{"model": "masked spectrogram model", "dataset": "strings of digits, spoken by a formant synthesiser in many voices", "train_examples": 39062, "n_mels": 64, "hop_length": 160, "input": "log_mel", "win_length": 400, "method": "simmim", "mask_ratio": 0.6, "loss": "l1", "arch": "densenet", "norm": "batchnorm", "hidden_act": "gelu", "padding_mode": "replicate", "depths": [5, 10, 10], "kernel_size": 3, "stem": "deep", "growth_rate": 24, "init": "torch_default", "optimizer": "soap", "beta2": 0.95, "learning_rate": 0.0016, "beta1": 0.95, "shampoo_beta": 0.95, "eps": 1e-08, "precondition_frequency": 50, "max_precond_dim": 512, "merge_dims": false, "one_sided": true, "adamw_lr_other_params": 0.0014, "ema_decay": 0.999, "max_steps": 13900, "batch_size": 64, "epochs": 22.8, "lr_schedule": "cosine", "final_lr_fraction": 0.05, "warmup_steps": 410, "weight_decay": 0.05, "adamw_weight_decay_other_params": 0}
Rows from block 21 of a small masked spectrogram model, named by matrix and row number. Each number is 128 + 32 x the weight over its row's rms, rounded and kept within 0 to 255. All counts start at 0. After the name is the row's rms in percent of the matrix's.
After each channel's rows are labels from the 100 clips, of 14976, where the channel reaches its highest value: "top examples" is what is common among them. Only what is clearly more common there than usual is listed. The data: strings of digits, spoken by a formant synthesiser in many voices.
# conv1: bottleneck pointwise conv (model.blocks.23.conv1.weight, 96x304x1x1), inputs 102-203

conv1.87 102 [156 143 108 163 121 158 109  98 180 151 168  86 131  42 172 166 115 110 153 139 135  84 127  86 159 146  37  90 121 109 134 124 106 123 103 155 134  74 133 169 134 175 145 112 129  67  62 142 170 143 118 135 133  79 135 150 119 114 151 138 125 120 121 156 121 192 139 166 103 113 188 128 155 122 137 171 156 121 117 152 106 134 127 131  84 145 149 193 154 108 104 154 128 146 133  84  94 116 122 168  81  86]
top examples: voice: child-like voice

conv1.92 087 [ 99 153 114  86 143 132 109 101 112 113 141  61 123 140 126 117 143  80 136 139 110 112 111 109  90 131 108 143 175  92 163 133  92 166 125 121 135 128  92 114  80 127 129 145 151 116 147 137 156  97 127 112 156  60 136  94 155 138 122  83 157 105  73  80  90  98 126 208 159  81 122 103 130 108  97 148 145 120 150 127  94 131 156 153 134 131 146 134 138 115 163 106 148  67 108 156 137 116 103 133 111 112]
top examples: "seven"; "nine"; first digit: nine

conv1.11 104 [135 104 122  64 107 114 142 173 101 126 114 157 173 159  98 120 171 160 133  82  85 158 159 136  66  87 147 104 113 108 129 149 136 158  96  90 144 129 105 176 149 184  93  92 126  10 123 101 163 136 104  92 121 123 134 152  93 111 156  98 119 105  81 134 118 145 171 109 140 152 137 145  79 111 126 137 138 153 113 161 106  80 169 126 110 160 125  99 122  99 150 163 141 120 123 172 132 154 119 139  90 148]
top examples: voice: deep voice; clipping

conv1.54 105 [135 166 131  96 200 136 139 112 129 117 119 109 150 108  84 159 144  76 133 118  87 125 148 185 137 113 106 191 134 118 103 164 133 171 140 123 160 120 111 157 132 140 140 161 110 167 107 119 144 180 126 125  57 166 105 129 121  72  45 161 130  90  89 147 128  88 115 162 118 166 127 163 145 129 113 147  76 179 168 149 114 131 123 142 127 112 138 123 107  94 128 102  86 127 124  91 103 178 178 110 106 128]
top examples: reverberation; voice: child-like voice; mains hum

conv1.22 105 [141 139  76 135 136  51 112 155 101 133 255 123 160 153 146 140 153 119 255  95 140 128 117 125 212 100 102 133  91 118 121 141 169 150  69 108 106 148 171 102 149 104 113 113 171  89  97 128  82  68 145 138  87 134  89 235 141  98 144 127 112 137 144 119 137 137 130 131 116 136 121 128 177 119 167 123 121 175  87 144 163  83 105 131 133 176 145  97 151 119 119 116 132 120 162 102 116 117 112 145 148 109]
top examples: "six"; mains hum; first digit: six; last digit: six

conv1.34 106 [152 125 178 136 173 103 180 161  94 120 131 104 110 101 138  75 183 155  67 138 155 135 121 136 129 128 110 128  81 158  35 127 153 108 123 138 145 144 119 178 113 116 115 136  90 148  98  87 138 129 124 111 177 106 153 101 152 109 133  69 177  92 174 138 132  93 109 142  95 145 108 102  40  92 154 182  78  69  62  85 155 145 146  82 158 126 137 139  82 127  82 152 129 174 112 111 133 120 126 152 124 117]
top examples: clipping

conv1.81 100 [126 155 168 111 146 149 153 146 129 120 133 108 140 206 151 127  72 126 125 134  76  93 109  78 140 131 164 104 105 149 109 110 143 145 111  91 148 112  90  83 147 150 113  61  91 113 129 125  82 108 130 112 136 149 145 104 142 121  69 104 157 117  77  87  99 109 103 149  98  90  99 161 147 127  93 107 108 185  88 147 140 140 196 154 177 107 114 105 103  94 148 129 102 142 103 142  87 137 118  88  96 167]
top examples: reverberation; mains hum; voice: child-like voice

conv1.8 104 [131 100 102 114  70 134 147 102  84 137 126 117 116 198 127 108 133 136 139  80 123 132 122 136 100  91 165 134 118  89 121  67  78 139 118  82 115 101 140  56 108 122  87  82 176 112 109 113  84  96 115 198 109 163 130 157 124 162 166  93 155 124 176 174 120 108 128  78 125  79 139 108 107 133 102 135  96 114 141 125  80 200 117 114 118 125 100 133 156 131 133 106 120 128 114 166 152  85  71 101  74 141]
top examples: voice: child-like voice; mains hum

conv1.24 102 [110 138 110 117 133 196 106 163 116 158 106 120 134 161 152 153 131  97 171 138 116 136  94  95  67 137 148  99 143  85  98 136 133 114  94 112 158 109  86  90 102 115 121  93 135 148 131 109 115 187 148 143 140  96 161 127  94 110 186 156 152 143 122 131 112 144  72 146 131  94 125  93 131  84 114 176 142 133 136 107 138 133 122 118 134 162 138  93 145 141 168 105 145 115  69 128 117 116 100 168 132 116]
top examples: clipping

conv1.69 088 [141 105 131 136 194 137 139 143 125 111 161  58 122 124 109 136 118 117 138 158 137  81  30  84 120  96  87  92 147 112 145  98 176 176 145  88 117 149 102 151 121 126 129 169 103 160  88 119 177 166  87 155 134  77 111 112 128 190 121  72 147  99 159 148 107 112 124 148 117 156 108  67 106  86 114 118 173 104 149  87 142 135 104 123 175 134  93 161 109 140 112  93 107 131 127 135 112 141 123 145 110 115]
top examples: voice: high voice

conv1.27 101 [122 107 164 141 126 125 138  98 115 131   0 120 102 110 129 137  69 134  42 162 157  70 102 106  81 137 138 133 121 133 121 111 106  98 153 100 171 148 118 163 187 120 151 130  83 130 101 147 141 186 126 166 196 141 121  90  92 120 119 109 138 151 124 146 117 108  88 135 111 147 116 137 123 173 112 109 132 145 145 136 116 126 123 129 117 128 133 117 124 141 122 135 159 130 131  98  95 109 110 129 127 115]
top examples: "six"; mains hum

conv1.75 109 [125 152 126 120  82 160 178  71 121 129 123 169 136 163 122  97 121 160 158 149 134 168 192  54 205 141 127 145 125 165 144 113 156 119 102 122 139 115 110 150 138 111 111 128 110  40 206 131  73  63 153 134 146 101 146 136 117 102 136  59 124 146 138 123 193 179 107 101 113 130 120 144  80 151 195 169 129 135 108  86 120 180  82 117 105 126 110 122 124 152 139 155  95 150 155 105 149 114 155  92  93 161]
top examples: voice: child-like voice

conv1.95 095 [180 108 169 147 151 109 219 106 176 106 179 169 195 133  89 133 123 123 161 110 121 172 111 128 140 178 160 140 136 159  98 130 142 115 110 101 142 122 143 142 134 129 151 143 119 112  69 127 125 102 136  95 166 205 164 179 137 101 103 118  86 153 174 109 109 142 103  80 106 113  82 132 134 158 139 131 111 149 114  44 149 130 123 111 142 126  89 160  73  99 105 160 105 161 108  67 115 123 148 113 156 143]
top examples: "six"; clipping; rumble

conv1.31 103 [165 167 121 102 151 122 116 152 116 144 151  94 104 164 146 143 141 106  91  81 111 129 143 128  96 152  80 154 110  98 133 130 120 131  96 118  80 125  77 144  94 115 115 160 165 139 139 124 110 153 109  92 147 183 112 128 153 106 129 112 120 113 107 120 148 111 143 150 139 115 137 126 137  37 219  47 120 192  93 145 138 162  87 112 167 116 128  74  70 136 158 126 183 165 147  83 130 173 150 157 140 152]
top examples: "six"; first digit: six

conv1.46 107 [143 104  88 170 101 100 117 128  96 115  92 123 141 121 162 175 126 166 134 138 178 135  59 133  52 152 125 113 117 154 122 142  97 155  92  87 192 100 117 106 159 173 139  90  80 228 103 122  97 119 137 159 152 173 132 198 111 120 125  93 138 129 105  84 125 151 174 112  67 124 106  91 139 128 115 101 139 163 106 107 128 124 108 122 187 112 113 182 174 113  71 146 172 169 125 129 125  66 114 166  75 159]
top examples: voice: child-like voice

conv1.33 103 [117 114  83 117 102 133 141  93  90 144  84 121 126 135 128 149 129 105  87 122 144 118  99 160 170 145 138 109 156 145 131 147  90  97 132 135 129 130 120 114 147 154 132 131 123 147 115 142 123 153 113 140 205 130 140 122 125 128 141 184 115 132 189 157 172  99  99 193 130  43 144 107 116 115 205 101  94 136 117 112 162 120  98 103 133  88  82 126 101 147 210 139 115 116 158  90 135 148 140 161  91  99]
top examples: reverberation; "six"; first digit: six

conv1.72 106 [124 104 122 194 119  38 103 122 133 130 134 160 148 123 136 126 106 106 129  98  91 125 120 116 157 100 119 170  94 181 127 116 115 107 138  43 143 129 100  76  84 110  64 152  94 127 135 100 137 132 105  70 131  86 106 147 134 112 169 143 144 147 121 114 153 141  73  76 111 122 123 109 133 148 122 101 130 105 175  94 101 163 121 144 141 132 109 137 140 135 187 136 131 139 135 126 137 110 108 133 109 112]
top examples: voice: child-like voice

conv1.25 104 [119 112 148 125 142 222 103 137 113 166 151 123 122 187  72  82 165 143 139  67  87  98 102  71 141  71  88 129 124  91 108  98 124 114 109  72 149 131 185 169 127 146 104  88 142 179 118 113 172  80 108  95 126 149 154 182 110 176 164 128 111 101 133 170 153 100 131 171 127 119 160 130  69 108 152 128 142  95 136 132 141 138 164 152  36 139  85 101 109 118 126  90 148 112 177 127 121 105 165 187 125  81]
top examples: voice: deep voice

conv1.2 097 [117 114  95 156 181 121 105 104 113 115 145 123 164 163 128  99 113  94 116 135 105 130 136 132 102 124 152 150  88 109 148 134 151 106 102 109 178  96 153  91 126 127 143  90 107 106 167 161 131 104 120  83 175 166 156 168 153 158 164 140  83  71 119 131  98 125 115 165 142 104 146 138 148 139  85 103 151 128 119 142 110 155 151 153  69 128 155 183 155 115 170  58 115 100 136 107 119 156 122 126 110 111]
top examples: voice: high voice

conv1.89 099 [143 131 133 154 154  88 157 153 121 103 118 122 136 163 156 103 161 124  51 116 131 132  89 120 143 133 170 146 145 222 113 125 133 140 128 120 103  93 122 173 112 144 135 171 102  93 155 120 115 124 174  75 102  97  82 132 114 129  61 117 136 144  90 145 163 135 134 168 115 126 147 159 184  79 148  96 134 104 176  94 101 130 170 165 158  96 149 122 115 125 119 169 162 167 119 157 151 123  99  70 102  94]
top examples: reverberation

conv1.85 107 [123 111 180 152 134 156 116 148  86 128 128 146  99 175 106 184 128 140 111 160 152 112 105 151  86 116 147 152 103 139 121 144 122  82 102 107 118 140 119 154 147 143 125 100 143 129 124 122 166 184 123  60 140  53 101 120  90 112 110 128 107 142 136 114 127 198 116 147 119  84 129 137 118 104  65 108 158 134 141 141 100 104 118 103 208 177 152 126 168 137 144 128 119 129 164 115  91  80 132 163  78 117]
top examples: voice: child-like voice

conv1.40 102 [ 89  58 106  66 107 100 104 144 145  90 104 127 116 101 114 174 104 147 114 170 117  78 138 151 160  98 120 107 117 131 143 163  69 109 106  97  76 130 135 152 146 202  79 147  69 143 135 111  52 114 112 110 159  76 139 137 173 131 179 118 134 142 137 158 118 204 181 157 136 149 111 140 153 221 119 119 123 140 162 170 147  61 124 105  90 147 133 125 150 118 116  84 138 189 122 147  84 113 113 131  87 101]
top examples: voice: child-like voice

conv1.48 099 [121 164 119  98  91 148 112 117 145 148 197 106 111 129 157 114 132 136 149  77  99 151 132  70 130 115 165 186 150 128 166 101  98 162 101 185 199 151 100  83  79 117 103 145 109 122 160 127  90 149 127 149  61 115 106  98 180 115 105 125 181 170  72 157 151 111 145  66 132 111 111 163 135 151 123 154  93 125  76  83 140 125 178 132 121 143 107  95 111 119 135 118 155  89 154 181 134 116 126 130 135 195]
top examples: reverberation; voice: child-like voice

conv1.73 099 [104 103 212 137 112 120 121 123 156 104  76 130 120  92 128 153 180 137 108  83  85 104 119  99 150 126 119 109 133 150 144 157 226 166 121 152 156 120 150  84 111 108 129 148  82 122 111 185 102 137 103 147 146 141  96  99 150  78 175  93 133  59 140  96 132 149 164 101 169  83 160 127 121 158 100 182 124 110 135 124 125 127 148 121 102  90 104 138 126 139 103 213 123 117 112 130 153 110 107 121  72 162]
top examples: "six"

conv1.29 101 [ 90 123 157  94 110 132 121 111 125  83  64 154 146 121 149 126  88 131  85 133 130 105 117 119 101 153 127 123 120  90 142 109  68 113  94 116 192 119  66 119 167  94 100 125 172 141 133 160 121 201 104 124 138 144 140 144 112 131 128  98 115 185 161 104  77  95  93  78 110 139  87  57 129  87 195 110 138 138 126 132 120  77 103 125 150 160 177 132 117 124 158  96 110 135  60 163 126 139 112  80 120 149]
top examples: "six"; voice: child-like voice; first digit: six

conv1.77 095 [132 111 119 194 120  71 131 102 143  97  84  45 104 123 135 130 129 115 114 118 154  93 115 141 134 103  77 146 115 155 128 126 171 119  94  61 155 141 139 142 104 123 104  92  89 131 139 121 185 137 145 186  63 140 113 119  76 137 135  83 106  80 161 186 100 167 131 115 143 129 124 145 141  87 148 105 123 129 134 135 116 182 107 135 142 129 180 104 124 120  43 114 139 124  79 110 116 159 139 152  72  95]
top examples: reverberation